config = dict(
    model='image embedding model',
    dataset='rosettes with rotational symmetry',
    train_examples=195000,
    image_size=64,
    crop_scale_min=1,
    horizontal_flip=True,
    color_jitter=0.2,
    targets=['mirror'],
    num_classes=2,
    embedding_dim=128,
    arch='swin',
    norm='layernorm',
    norm_position='pre',
    activation='gelu',
    mlp_ratio=3,
    head_dim=32,
    fused_qkv=False,
    bias='all',
    qk_norm=True,
    parallel_block=False,
    dropout=0.05,
    inner_norm=False,
    moe='expert_choice',
    num_experts=4,
    moe_every=2,
    expert_mlp_ratio=2,
    experts_per_token=2,
    shared_expert=False,
    patch_size=[4, 4],
    conv_stem=False,
    depths=[2, 5, 2],
    widths=[64, 128, 256],
    am_softmax_margin=0.3,
    am_softmax_scale=30,
    residual_init='none',
    optimizer='soap',
    beta2=0.95,
    lr=0.0029,
    beta1=0.9,
    shampoo_beta=0.95,
    eps=1e-08,
    precondition_frequency=10,
    max_precond_dim=1024,
    one_sided=False,
    adamw_lr_other_params=0.0025,
    grad_clip=1.0,
    steps=10400,
    batch_size=512,
    epochs=27.3,
    lr_schedule='cosine',
    final_lr_fraction=0.01,
    warmup_steps=520,
    weight_decay=0.08,
    adamw_weight_decay_other_params=0,
)
Rows from block 4, named by matrix and row number. Rows with one number belong to one neuron. Each number is 500 + 40 x the weight over its row's rms, rounded and kept within 0 to 999. All counts start at 0. Numbers have three digits each. After the name is the row's rms in percent of the matrix's.
# fc1: MLP up (model.blocks.4.mlp.fc1.weight, 384x128), inputs 0-127
# fc2: MLP down (model.blocks.4.mlp.fc2.weight, 128x384, transposed), outputs 0-127
fc1.74 116:552514543540559539526574481486523538460524483484542482529479480449536516547516491485432571540502498556474501452536477543446523442515506442514510486590528462461517493523545480539425490414512488511450449543522532511524500470542529462464515491564409454511480514522419436504472494440548497487513454512506454484532511499571435567431486504497501516481576523572503479424475550460578536514571
fc2.74 106:489542463487407458555467493487529540490454464537523498462531518511483459407469536487446502527502497442436460514452433569477526477497500506578457436483483480421526553496560494496485525514588533599496475523566505480445504550435503496568465520512501509483464472499525497551461543531552556502474488486498478411538500434436527523540493517496553543468550428472513537429493465574512498504450
fc1.75 087:510569476585451489485473478446535558472505503510477496446494498512450484477465453540534488514489498489481500518566490548487461519531488517447503452515535466482490554536507566555580560540567514496404499517475502581499465471518531500489502458483578554487536523451495392461499442503475453473560493470519485546476546540410510489485465582548444513495516403515500439541492518530493561406476
fc2.75 098:515461498486508464543507455525496489496471474505487374486459576572470512458541487531542525518455600533555488480519452571507519542496453568586527502477481520515549516467537468487461540581525422459486452480464466491559504560517457453548478560544543505549474506466466539497490571476531511514524569481439463513513538554561498485529473461504397505481543491493505442492493436535529444473529
fc1.76 095:538521505463484512533483487537484498542471553498538470512526485481545463463540530484472510405543476464482542535497468502457484530543573488465550495502471469545539539576539494509538512502544498430469478576526474540605515470439426575485416481505476479522518517496452492509518517574567506515528516522496492530481566470399527519514555595431503482522577517557502550428508509486426450557479
fc2.76 103:430490467541506487426438535542583448583555569605465489506569514550473516497495533517532546512448500539497449498466518471475497502470549456509510507541505454553505497531556455495511555550546508518469544429503462565538540513495540455442462501477492520493418516448546452511476451427513511547486455501528516544445560494525499492496535543524445464491481491582500567448459537427548514530485
fc1.77 086:547555486476499504471520548504519517506551478530490478425463548400472455515530531536479555533483542548523509504492509442516528514597464466511494516508453517473507491458451526512495493536537525569488466486479522481451498525418430551566488516530463513574498466566517502594474487416592536471442517482450445486549463419523492491513481465496469416475518493494502416444414472490542439509476
fc2.77 102:459461407443490484519574415482499434511409461521540448545526499520549546493530486475505454558578487496396524552532463479499484489445482498434495475518568518502462517447535493453481529496480451470512483520511492502523577523459466509578480562420500558513525536504448534475521474452543525480467403491489520439552489554496528457545512510509459491434500416509545467470517505496541541523526
fc1.78 087:474501565483567438517527477563530484521597529567554519574503488525561524445540540569435527532486463499501517522429471474532497472433461504485470455468469473463493463514499530444591476534512533552462469457499483514534589510458469534552485559533500498454518475453521454492501559480484502556472509407559526488526551578481458458454512525568491555514553490512492569462517528511460433494482
fc2.78 089:494524499509482472448482520501517506497505532451441496430466531489440557420509533501482533536520505472489468507518461503566478435501515538435531481491435519469488412426498524567480548508515504496511526419509484520530525419447516510477444499554581514443530525486441427467531506538443470391530430468502579496480465510458460496478447541552496498526487405555446530512500450516545486554559
fc1.79 089:531582549437531491536534501571470526501503507538522538495521541499501525504522540600548523552531489515550502463497505529448536567471559474451525491559464466458513465477548462491546489450450537560501481448545416478509497512461529502501484513514523474565467548464477527538462516586505520507503437544510399520470540511508366473540465493501531536504472435443553593509510498529426523525493
fc2.79 097:447521484455528504595549531495498470571515527474515510483534494448517544511497516477515473464559518492509463454486540614518529494505513495507521514479453553521382550519480488545476506481492519478480458429523587522424527543482448577478486491566539498496469536504466464443503374516458561548506495442488518541468587456494541532498467432511526522470507451462476573575500516522526517473476
fc1.80 111:531536473512449505544509500526469494476521487522496470551546482467452514518462436436481442488497499487599449441580463453526490522458443561414479575436554505421481537487476536530484450575515533507522528517466499510533512578425566534540495510504461516484545534530558492441493465567509510405498469487514442504494504478512520559506502387468505485490488514511553513492603525457498526514463
fc2.80 094:523437530496536489551441569448450504506502501537523559506531514524493435568443490559471529494431510570506513510530469502509517498511479529484454595466573511482504451413592485498548464544552519469515453436469491464422540559445475447481537536519519520463463520565462519535534523567499477561510499446562499513439476552546458526493477549469459501514540535498581440526468507493459560482473
fc1.81 103:390504519473448533419518459497424489483472448531515526516545454535512502471504546449493520520513491519512496588470466452553501497492463516549523474523462489482501539499455485494453430552473593494496486501546476538545468464506534497460518492518491518498527464456467532478503515460450505563518558476498482477479488498522521403567603529483586532373439473474566479572521565480458541539507
fc2.81 097:523496499541507449525522468470543502522474491559541496517613550495499535463537565517538447492557438447552483472481512500478460482486537507480471523509601522542477445492481502528490530517471384502450500465499466538552480531539469483498440497545502466502534567534479516519556395461560581553468453512408512536581528558432510507475459543525547518545565518445469453479508489527525504491502
fc1.82 097:526496490456527375495526523448447480528525565575498468518460429397552531578517528483495486540523472482546552504439565508512487530473540532484495471507527452509473550533496543548423514527503454519417548520413532451507489526503463540537465517471491515532497527502468557459473491590507501480511462509538494502536507421436501505505454524427552517483468532469485536432444525498401504493478
fc2.82 095:491484492530535558535504494461545483537460460559626508484454531571489469471518516455477511459470475522491456529575493491447455413483391494495499570485434563514560456486383510480556536512572505499507505438542509551552483522472509470486527521509474456461481515513511457492471464549455437548480446446479542464436504497448478512569506541542536507472553466550549509482517515540511489544495
fc1.83 080:523580508514501468453527480489543460569473519456582515556471466557541447477542523485551487486473508542515494494527485522425524482516553498526548496515468527457443555543484470501442481460492541580501534489459450560493461471497410537514578475570487554551534561500475456546518527482508474547525535498576505532406483493565473473520505480486367523464502527496498529529480566526558451461460
fc2.83 092:559516557521464553509532466566505467533505545533471463483504506476430515512567432547433512537571504530528553534515455519492445506473563581454578503508457404476510454468542514511469504457402550479478484496512463494511515546461549503469484502489468474477498419510540432482491508507409491504476477553489539451545487538434440397436464455531483472544436442512496493517488457519533524491507
fc1.84 084:466523510432443547488473521549443528506472615441447434450516466503437519493488467478481537510433495449569466553494450504517521476503457571475491484435440508453448464487544497422536532526461491503476579470516543532492444553501532544510519436486537487502511490588488504543441454448527494511482590486426474521484461500505396532531496496489504466506505465566532448483501552510485458516441
fc2.84 089:575461527520467437536431477503515448446545539510510513527478425462478525544487532534460520510505456516546462522511527413508441495506490414460509481456522408456507480477492491461437415441447557587557502496546525516475451571559531509491460483495521486469508527578582478505515520464468475517535473465503515517486424532441513480499486525522481446452500578491461560525411474513532443517523
fc1.85 084:492463450446495508469484539498472537553526487505470520589471515531493458520548556520533479491417439498513551453544501487506490468497454482590458489491422423465531519550542474585499503448466509575532533566467479521525555454521522472516533501500547486473485521525522474477479566615542499484571564438547438471511503565500519465471425437497516470486464516479473502465474566439505583498505
fc2.85 089:446495475423503462495532520534435575476479528464516450502501544476462479476480488484470465520468434490499527538509471574503411450480530544489473455554554511456481541535526533513511556543465445514439471540475491492496494464572416403542524462468535485514475508495467471470489437470517568406524499582493442488496508479568600443499503465498503517506553511542435465471557433481499525531561
fc1.86 083:499501461457508539521456529501521479523451475507495436531519490468564546468486477556490517526533527490531462525544450521523435439482436521519573461554511565512482562436542559385491513474443520574523505457493500545509427474365568518507508549531437486507460524472469507511563477512434514440469448493469516428465553559517478499443440500512516524509483487514471468529487530501477465438563
fc2.86 087:460457464592472469542460529479560511554491472448509456530516504521516479469518485477489475491433540405521493508470552495482502522483469514462493520527545458432517504533430521517492492536547468448579550443548467549490442519495453525482475482568554482492495516438515517576479463511495508503575556560536466445438587550431510550513478503524433548432414522463546507494463536495436492487433
fc1.87 104:517515535507496510463410491525425477491493499475461510426439497489502530485522493427493599471560541495407517485478501465554511558522461460511517471489427483465462435504475515493487542562623550489545484444403472487492495443440469518522484486518523480483494446470492523583471542542496480475421549554515516505419440477511578568487508502475484449470507588485497478497518498531491499461485
fc2.87 105:585476436524555531484483502467517539515494523474575443554486565482515529567397434467501516463469413501489470494510510466561495499529481470520492503575554506494450530512499474535474537501432425567496531544517527528496510431491413535515574555469569452544487513569449493439462504558497438519497439509475422488490503507558453527542479515444494517448494492568556513493510514499449482487527
fc1.89 073:505513527450544464442493592573516555463491595459496423478588493491493469460514479530501453509507489471464515453493496457538513496493560404443503421447478550526524466474542507435489531525499582546480465514446485525458559433530559597552425532495475503550498543500511458449554484437548563476448508488507508540559484476516458520507518474518447484448495507467512552514477544508524516483491
fc2.89 089:482507448536563480510445583558566482434498535453468455488494516529458500460504491420496515436503441547488509428601473590491530529487488448472489504478484504467462489529514474487470517506496467514489507565430429564533558483531495436427580541530482525540494467484459432463457558545500503514537424499558456526482497451479448462461442505514538518474455428535493481544482533472568505482521
fc1.90 105:477465537480536500447470537545498546503427503450484457500443524523442482487469538522477439528420528561469492553490514508570544467494527554518464474411474511484516406537491520532500447472458557437437499474475506502559492504428472552539445494521504483515531456484474517507478516523530482463461531556462480529502471630511493529510430527535484464488577587504543456487548525459445548426451
fc2.90 090:525465555529469523545568493435531515481572555511489511471513525560534482481546450562476470438527520517466509411444455474445615439496461460552479498546554449545439475525474533512535497472452507491565496438527430459493530500529465537488500512502557476469456516454480449478472536460486504534584520494469543513529474466561478552516567455481464573482520534455544463594481494523475518549481
fc1.91 101:478515498479486498500434496468512525479478488538506551522512497476499566552575542514435603559449516499429537476565471584515459482458528501512565568414585507489536491415559493472565486520484485554459513462489585503509451472451507442498482541498540515518477442466467494455465483463594479553519475466518515470516513499444484450563512446481484505554547557443531502510567545491486473492539
fc2.91 103:559484527523519505503501440535491433431503461519476486444528494472455476540504477487395557465522522504536444437534477550534499454474462535466464479488495506537476402458534473554508524525449482471381435549460516530527519430578539560461484459471537503438554487446515477543445515499516518452380470574517519525517563488469520455477525509444486516540505448470465492504459483511509480465527
fc1.92 071:501510489475494481432441466471473466491436475518496478497440484474458508429476470445542488495461482514515477462589533529447508505492483569541527490511435557502569512532473571471509525547473467545535506487557552448501539470414511555452524468499497456527497532464522536458518541526491557453519496497512539521505449464552528358472526487365546470477535484504494458522444504410516458539483
fc2.92 078:489537424449418526466547588479479491571487517454469510491555481513463460553518513550493578507488535490480557497502467507510463454546497516452476447471512463468460483511481582455544453510476437474515440486503475507535444497503515515569451531546427551464465540436494428549545522484517557536475434531486486463485506503470609553502475500553488434414502569543480507431501440521510495499521
fc1.93 102:406563529426421543520493524516516482414526540511531419488523454567438471520524543492453473490493475458439532499506528527534489521516490494415547461479461459551480544539447454503482432514528559569549512581463494449429533505428535531503496556501505513463514503502465577516535557506493522531482540509431498428513453509547476525520485486570549490541539496495506540510506476467524400531492
fc2.93 105:544474468485549486504547526525428478530481525524513476449519450537509565441458491481456570564600492595566511460482486506542475423492587550506464428499519448524533499485502553414432515442457481493566460477452473465477538505487508466433452451447587530552454540516499564507474480526528468456505529531515448506493532535527519419453468473459504487519504486526508546488474531549493501448496
fc1.94 096:475485522525528436554521515543473447500460557540469502482579490429497494466491483530428587537494484493520524437475500521497494431474478471445521516528548519530444489477530542479493510558457593563527501517502558530506433510476637484555555469469503525412549532536504479480498450416501529527538493508533505461583488519535457506516495509470477481530612556481550479498501490461512516491425
fc2.94 105:527518578478449553492471552479523487557467501522511546527490539461453426474508449510508532548545430435452502526479522505527456579488421533514496475506456478496547497533479491508518481422515459549384461456499518537471534507549495488448488435476471536480454555514570484467513535451476437539434515543539459467471522493498484485542464497545496460545463509469444489469385494540532409507570
fc1.95 103:440487470443393501452540492471479508493517531519438518529488474481434494465490495521476603422440605489488486453501514474442522437610520549564509573491503556597499484517464527462440481555468569455537530456541534523506547477447510464463506504543485551498484493500543491475513438565548566548516504481498523525500543488524496497504493517473501475484455480415478482479561534470476528465474
fc2.95 102:452392508445493470518483528474503541477502496530480535498516462511481524513537484530521505464538454450525515549511544454526509546386495555491479486539469543452548493482549458514475495431607539489517546472410419426538485507543525452504516545473475502536540488467467515461500483447430485519472510512450437524511498529546459445541467532612431530573516472505427493494518507474549503566465
fc1.96 123:470450524458564447423480549481468457529493512478418480469489463467495558460515547530486456487462477554543545547520474505524527512422492506576438477567552503476487505534442525500494495532438513511556439490486525510462462440530483521482460502484504489518506547480462506502550533498460450566440556567494511561556545404541525532535403464568518471526464571530515490457480580503510494515582
fc2.96 119:454490495444416453478510500416539493510536500522504556477469580531455487490438528446571503505475455500540525493474483483507507507522504493527468521466545489454480465464533445500516524424495487486472438544522512467544539431571427527595502530475468490557549479542577489502496484519548445546555533414530478486478412485435499444530538520517520573531531503425534472538470520519510494595557
fc1.97 081:483452524501495526477511495468486480508576500491460526455568529541536469434466531508535482450538459503559558436441467520464526466487524481502532555583535447532519506489524528469501473476446379568462442448433459576504500481447483455514474521562490515521510548513510538513464510508555438441518498483545539473472471469501477579530506444519543433523397451472459434547475436460501481537481
fc2.97 088:515538518545511444443462473457462539518506500483411528506456517430529514530485531434382459437544509464454457485491465450575579521440511503522534456489468421460542510466444511528478470532486525484517519434565516478457553485491509522518552544521579508530508567485466568481459462471495556498433530527539549508540480414473496494562448486491498484518483454504495419513535521567543517505541
fc1.98 095:551491468517568514465489501524536456484510555527519458498490490509539458438501509517511454520529500494502590498485549520509388455517471443625465415464479528504528516494550522508500459446559478520462495541525537575478469463483436458488551451530473466448480557544474448488507465460499557507485556532572456535520488551541506445449464553479577425467530543505541463560498465499458557491535
fc2.98 095:491503520434521492521534452492438521535518507499496520499513540522506468494437485517490500496490565430504526533446470578413523512554471500572497542513528542479501499546504548487467547491486531519576481521618483442501508563526506464491558427492567527513565425453544532499445419574470532559526468456537557508472465516478556497463478409569521577480505501466576510498542493458498474515467
fc1.99 114:436443446494436547494435470503485500498503523450492498520494470547574428515506508589520525563477514484542510579455467472559412426502553479500510498559439513561487551524521458433554478513490493546488583457449449455552506493449492549514519550558509427475541482529547561460506501542480406496485498492550496452468517494529496498491505452528494459467542549458486404474527505495522526448476
fc2.99 097:519555490509454515588494483435514526520495367580531496451491514494475481391500476516484446482498485517463528507456505535484425545597442545584569551521511495523457456565522536455507509474486548477473467503542529529430536504516466484501460467543508491545417480467463448516495502522477513474484481474418506561541481509572536505507426541526476469472492466438483475446448505541508483510543
fc1.100 099:484440479450463494531551521552493544443515474582449539575455473431497526437495475515478472454510514486527490486475546456540468516510460426456470442475527523525432539479500514493495509461477515457469428526492390487490484509523489470547409551461425505541567523444565540507566477507528580422542442464525500513436475499526506495535560440506527453529515533502536544526529477493478420487528
fc2.100 094:488507507529496537494486490486503530509532495536515497479525602488503481526520488492653533566564437493509577506529565512487511505520521473563485447509542463486584487570444535416486527567520403484555551500501531512512538516464473573545470529434539465481454524447477459459527474494518476480463491492467500575527500493487514398436480559574539525552479533509539489491519548524492525511481
fc1.101 083:450525518462499451452483509505498480498482474471528520511541395536458490479560485432531498451473560557524522432561506452527528416488443493462474448510585470481533493477553566464505523404495511504497492504491553530543423542514506520474418514536582490521442486486483575509465483538479551421619518430481502494496490520484534527504482523531485499536421499481539532481559561512478505530458
fc2.101 096:468526474486498534503547454537494429516527465492497499500530513540494554481445505496481414445462458495508442528564479479502507501544511484458493465558576480484534535527513482494502512517474553484479481438486472420488509511530392416561562559543491512571453467502574498500514450495489529481446537518491526538434396561520502527474539407572511456524522467551507512483525442551490499580579
fc1.102 087:507519461535590502420473527500427523493576564503428516492478495493494454466548444489529496478483493480522564551550512474553538556452519386478549519566496586532464553469468524450508445479422434479533527447499460475467480541458449526525440479469495514491556515456503461550471463523488514491532526469481546559435532533462491528511473463517368476476533475525520472524533461489511499469502
fc2.102 096:522518491576529493593522547553530508482458451479578483553478517541483541515535539533484455558484509474480558468465470448545494494494519579534504508511473551564464474560578443550509415500471459458451525595520428445511569439521492484558522494438557542492481500495513540432472553499520531460446535459424562513518523507519474448526505414529490490557523517494463531478510528500462485487535
fc1.103 092:522478512444546517490519473543478502505564505500522503506519489487493433489385523497486450539559506545543493511467506548535495561502399477584592452431534576432506498465520552501559561445476499549464497536510530543485473502521526458468492548575504553507512425539534488466548474501588512528522428527491540537471461486454501471444510524540504538510520498483500520485553534410508405472482
fc2.103 093:543406549471471483494456495454384473504493527528430508553547424511491508442491546488472488480463513527450500516441479488505550544478499548483515547497494442505497585553430533537464516554478479482501451507500481479480552521481431521518517493559496485507543514535451497504600508530499634476468582504492551562473439483529498462485553492435540459570526529467490558544519479499503457541514
fc1.104 119:475547539488467519549420479515463524468507577496505490489553497496502437462549499491477487434636438469475579517553465477437476447509461498494459552446546542449528474483529523542500526550526500431492477500499444457498451427509486488459496451525421518468416502477593504581507522484536481487451468462513530482489558498570508539523527448503480439532411492516515523523535514487524450545513
fc2.104 115:480468430502423553481486492529457547533487577456446529488557537490480442478478436592487507498473516483493490503497494492553506483528493450470498470545465493483451473515458453478490494445463538499521471520468490481563546589554443533501544555436533470513463526539452464589550476443416528450475468468511466469439473492527489442485519527488545511510516522485528379460521444432583521515444
fc1.105 096:459533428480437518450494550557492394549446597452499541539478510511564529531476462453505504554474464463503553489497534527473498489455558501512493448510490577445507552556424537476521466477449495559480504516525461571526586526476458521510518528443466486517418485463486541470550463501490553474514481529499550510462547565518461507466508485551451498491469451523518490521427499466469572590522
fc2.105 103:470492474551440513517498490497473500521485514559506532464478500543532544489473468467459431485503513451558490480412577486504503460498536540488504582511498538531482477493497480523424486471490506526590472474416459494455477446467513541485514476517525450463458585509534483410474407459487523598565546479459504499435539458493487531454546467500510440431527587482558562505487531449520441547526
fc1.106 095:520523507543515511504480484426472521438542548484530518406499577519492491499538518509429495500570544562452526473511474530471577455499417574467489479598503567500446506449447459533476542512561454453430530439502421464520485532495415472498499483564500507473456440461535484495539528509438499534505572478537497489446501467492537505481523462473526528503554582504475515485500478555590494525505
fc2.106 101:474547443462466531459505538574542541519430453462531455460540499524525521528472479498492462485566451522477542518458496519460491391550467476510489492508467523491467493579469454455499498499496499569426530510424503537525439494567536492495472514533436543510506512531433572479421531538475484467555518473499419517474494567549522493540500548523439536453436460458583510517497537548483529548416
fc1.107 088:470506489492500485421473511525484555468503539462504519458503514510519435480547469525531517493510472465501495518498554451501470525512426532464562536559513493481536507486543468492480421493494535535418491434594498522456506553490478502520466601566495524469534489586387502542508525489536503475519548488543527512451529565530500436444628478443471429479509552509577468454501525468466448476463
fc2.107 089:526536467460478481468511418517522486562459495538504560524523474464515521518412441507491554507508482442561520488463452515554437563504463530509460561531497508425510486497536496458520474468602549548525517482577475494443530524517502520503459488426456543507463490445519569544536480513471550527554520497483551497476547483473581492496393477538526504442485528587529467490552441543496501587465
fc1.109 092:469533488559499471587477538462478506506452503516527449515469510518480610461473479522451541514474470573463520481575478536519455478567458543439490501565530503491510507449557520503449492480444528500508458496477443466509492523525553456513546524472426441488517537487479515552505534431538493469549558497531515463440490579507523493439418456521519517483522387510478405531499513556430432522512
fc2.109 098:501472433451474530453495497504535537512485456434546515481525549519490507559453510499434553558540523466519505571513590423476503503482492465491492513479573585418472520453500441452425495561448482481485498495512522513540511608545521509518430525515480461471549524483596498506443533587509492550484447449485476488499560440483473486555512551536475573535503549506526504526528510544510521531436
fc1.110 110:368511452550466520482503468558496463561596495502536474480483560503492462548531507505513518538551455474520475464495521499532409447520508455516482501465447559486479497494522582488461499529431489465520480467514505443504513539472469515447516504487440458532517488490539440482463505443489520545547487415597438536432473466562533488420567443533516520500522489490574515538454523518520497559557
fc2.110 100:562503488559513501427478543425481464550512489527556498470493537514501481448464575500559466515508400547533488464532526552579514547536526455546490447513517497497459474528516551527416566487574507543479453481525524517532508480478454504524444477530523466498530541403496564589476519562500499548528461496426470558451480502542534492567509516483542524538434437484456455522506556520468488468555
fc1.111 087:492543526534444555545551565548449494473588541455522515435484510494426480417453473530522474538473519432580459527522485464508514513554517476493506430498578496572483480451517480488513553425469512531555487544458492524480519538552508534504485509475464590463561543498481461419481491484486535546481493534539582504476462516461432516519495497516443511515490524514479417526427538537469433540452
fc2.111 089:453499539541521459577439475474525480469463415543481546478543499434527519512511494558391506505592490495484469513496579451460474493540457498495470530459477488486508516465490465576573460391588484553485465502508539531498476557461468473520488537437498420468522476568581543471477509510464472466535486574485507461469548474491499554447544520510530503472512529518565526544496484511530437462484
fc1.112 126:502480596468530481482512523402507515514545520502484519418508435501542475539546535486449443501468529467494527539491547497494474523470495562560485436471437462599496472523513520588443516596535465500391536519520504528468514476507554514464487495489519493599506408473562528457511540497523525533524456469550543521521507514521537465496577497506512485528493468405556507547492473454484499543467
fc2.112 113:497549469578497452462461451569481511499474520452484434441518444513463466442546546523532438501525545501482524522464475592401450499518478494449522536562495529471466475577456518485496474506443493562472553533501490547572496461511517464474478528517546503492502568533522494520506508473479486560460533489434435487498546496495500522498547579435470552524461531449524520500587532437493420424446
fc1.113 095:488524526579522549508560528537491487533565483542545501502541471489585452449459545527490482527576434490501503467539406518495520488445474462453502477500509536458528483518569454506508465532529506565494493551489534471542493542489503491504504461570440449544526536487552360543464514522608445498464574478447442499497497472546535438480467538515456513458454544502494487469483513564554470495529
fc2.113 099:466520432513523442517552495498512397479490528511491482418524541506485458437438454522502520501447420521498537465473577535499461502531550477517456525521501511505482497500464567448519455523592590516550556461564553466524538588507539556463473515508477488487549493555550468479506569431465558471450449467492513460493442486508489547483518439531535486519498474491594468502516515496522448573463
fc1.114 074:521547490482535471516551434434519458468435448453535476490467512438499527444452467474559437442503461504536518428454492511511472519494461527454541536505486537477504532517483500417507560484500440572554463429457465521461477473496456584511475538476509571549509458534569501513482549485544447529482543501453483553544521536481543462515481409430522522437519470568495528573495507444573476514537
fc2.114 084:473584415438441421472552505449494491503466474531482509558449493509460561535516522533555512415446494492505574498550478422519545494486470498569456490511537430430521440542508557552518548534482543543517533442526463492551482496560528494478499480478461480438487527463546466505425495456521454499420514502527495497462538464578495476478551468546545510447530455512542479500421477460515548521487
fc1.115 088:571442454528547481482482475568466574522544563552504463461425470435467528542514428485505543468491510501529543545571444500446482436540460487422563526522543495502444542542526455483479495587504462564478445489471404454490489484476560470517438467535442495545506435470506528537505529468530533532524522532472490463559510494495569486496504484517483467496431486495542498594487443492515516537544
fc2.115 092:487530453487490540540477553466497497491496475481423544499513520519504450462550502488488467514475543443471561437487470474554491468468471430431508523514468557505496534558441547478482494492403524541460532438530491500413477447437509490556514513496490500494562510502451489461560528537605404524414555490413483482476492507480501513480450497529578525459495526522447543480424470474477515476590
fc1.116 114:548536473440555487448443498471528480497551514468538407530504494524537483460525491520536491470470507493522407543492531474544529523505483525544471510509491494474535507442510461540596459488477557525461535464496403539573491556497507551527539517590443459480587487463525547438560489516416452478487482556424521464509535459523457495515482505458524536472437483544418501484457494464499447568463
fc2.116 109:472547516536461600521545530493523504542551510531450478456544458472522526500454505582540508479532471475569518483499509480480472544506434536434529467472465441505479608450486510519480559520507513569565535453496526522474490494452493564546532446522566577529512555450558567533545534546499573467466475515481517511435426480516531484525526485502547442579527553497541479462490502525435471558502
fc1.117 076:535557542548491500529479544513448469518506562488537460433487467461527443484512492483492539480435470490557512490482542498429465530496508542449506502509482536504523542591472505446543532578535501554488518512468453486526470562445504559517470561510412504512571597521519565528508520438519504502510530496593545425507546486500497515505537500490442415479433503479499440477516601568528440529475
fc2.117 080:525561574550523446524457599471460422499479556508535461528459493420495406454518509542507575491423441519488514492472453505442476533517502557497478522499480550478560436456502485498521478460487452434538438416531479486513488435491483517623494502500482528524543478531455476488473484543457479445460535537550547511447512481466477482459501511512485523432487506500490498486528414467473467462565
fc1.118 092:528415498526508539470501509538515529461446564536443484536483499499518381451485446438553496482528538446455515521543441475518497534557493419565560452529479538512510528500424484509497479542513496571496474552434452508475478483463529495471540506583463462495559446491487435491474520531528558496516536461460483558518451520536429500510500554467547532510485483461559566487563571541435553507490
fc2.118 092:472508473530495570541488461480464511524503556530528504511476503479539543567538544542487524518517484525557425448491445526555485432546533514569458486469470566464525483482468526486511531544484536412425467493553536517492526422473461510564518519534500567500578473474448506503487468530541549554522492477533497446495522556508526408466403464519479582467494582560449498473435509486557498567508
fc1.119 095:573540531466469487477468561537541491454450565477558530455473569469519512511442526520426578509492472508466505468483498496497501560513494505534510458506550528478547538500532538473555439453587541481546499406532504522459547584511570485557468502502477565574489551465541522545476539511551512489556431495501473446494496483551440478474500490582446532440474448484514555426498483497488515567521
fc2.119 092:560506516573488502529538456507494493518546476423449424603477454547508493456495470447518480504558522466463518482455447504486542534511541443511466491465452532529513471517469432526502561554463517473482507512493526452506548468537608516501562510528513431506483498493428562511448478510525530558454518528518489486523555530501512442535531458455439554472567404561568480467496515399512509531471
fc1.120 120:530510446536508535495483472437520389470468530581467508519528517558498495480547480565483454553478425494535594491463525471549587569534495589417506482508408527478541532455455478524541540530534570507492488453536444414553524494561474465471468467495478512449551552486491497506501522478560499447521448507505559524497499433528507483554497496469467464508517458464475480528555529527536535479521
fc2.120 107:522559434459461508546546489498437555518457567478491510508448428464441557493425585521483511557508534476469519467484509562532510486461507556489476504482469455463548583541481451506457534536523454499504490500480464517482524469470550525495450553447555454490540451471555561498463491439412550472536526395468495512525448544459438561529501458543471514541530499571545457514471500467470464474460
fc1.121 115:565614518517529498489508495552503504503518576518500490429489507493476472503488526435489474557504554449519530548538441537538517517516497526481462495494472471563465441463480536548513494462452500466442449446514500490555520497475511554481546518472578469478420421563546459490455570497552568489390487511481528584434562550503540472471489532525467492475420474469494500482547481562567515507489
fc2.121 110:448556477513482454513489529520425481484487577457502529445545492499512500396509485527499508603519521516498489532499456525493467510426549483495531468467436537496531542511488480504541456537453610480449539605530469577493475545539496467427529481545485533470499467505471505534494502441562541434575490573549500418463542486521456526503465463441474541501506469500420483462485507455527480480543
fc1.122 117:500508474534513550546542421477484582437535418525459463482459550450501494460488429452501471534513503495445503488481535474449424625489493523485526547563527452488502501467581532529531494459483506486547443533492533482479491580521476453554478521434552463476474448542468423491492473467526497432487509458500544507482421481493514460430504439548548532457556475508541547490541503473531549525453
fc2.122 109:533428505461416487550467462497514486513519513532480516564558515541529411460509529453555522530491449469572467503527528460567562459555467486568498538506504495473489443445569456537496486466479474526461514510442469502533551547517464514512549494502406533565529433477562494447540474531487486524463479517497514476566540608485513479472418535474529481451498449456464440471498475560454462501555
fc1.123 097:500479477490439541458464525412494442511530632512461509458502593473489485588564562461464456410509500502485492501505437552585498486535498508515507480477468505534503518446593515438483506502473493572497497534525511482513452471527480509454484466551438491521452506494512479509457483487470516444542568485476448588399422510483502485537519529506509478492502501465569491488505530441443464457524
fc2.123 084:556521530503503486467534548498479473449509405498481498480589523539456491490553438483493496518517456447504521472521534426444563499476539566492486399532436496450519571532409459524547496463504515528429471458488496491506534439556484479485435556507482506528521498438557555516586527494508481579555559466439575455469479508481490446478445532461474485502519482472495456575532485498520514550520
fc1.125 092:440476525489510479520456493472538519544481546514490459466417498526477487456553453514447489437440571467533509450512525563506567506458491499508528520442501521482434512494471514439496482578567459483490467498526432528489449499484591517540453533481516517443471488483447509470431452523510556496562534582455558437546493600524468488463467493456562477480444539512453561560439473484443505460522
fc2.125 087:450568542535552563543603469493563476508497459504517484525505477552488438517560456496438489443555497418444491501520532453525485510441505429507538498474473517489563436563524530489534489455462558491546566537473570513500516546504568508539466521474572525486507532498450482454435454524464540449528453468441558509510535467598497547511437502572536538460542493493466497482529477524495449507494
fc1.127 080:486508464522553471456500483525464515436455510551447531429635527497490500456577514497460526540524461528540528473415554568476485553553505512548543395506463468487537476549485571535518500531508504425511527443507421519504509458516533598478485508465460503477504540533436473470503515491563513501485466471487457489481587497478474519499504526430491513478515503509510574506424507506498602502480
fc2.127 095:425564399471480505505530481457475523507453472459502531487454489481489523546494409462552577485470482539534538476529481428540482496489497461526484477529497540539538509456497514551466468515435507576426526470491544514422517516473551526538485543443521532461452465447578427560532564506551509505475480502567501475461473503518518540528548558533573457486546524433413532476508517435543490460497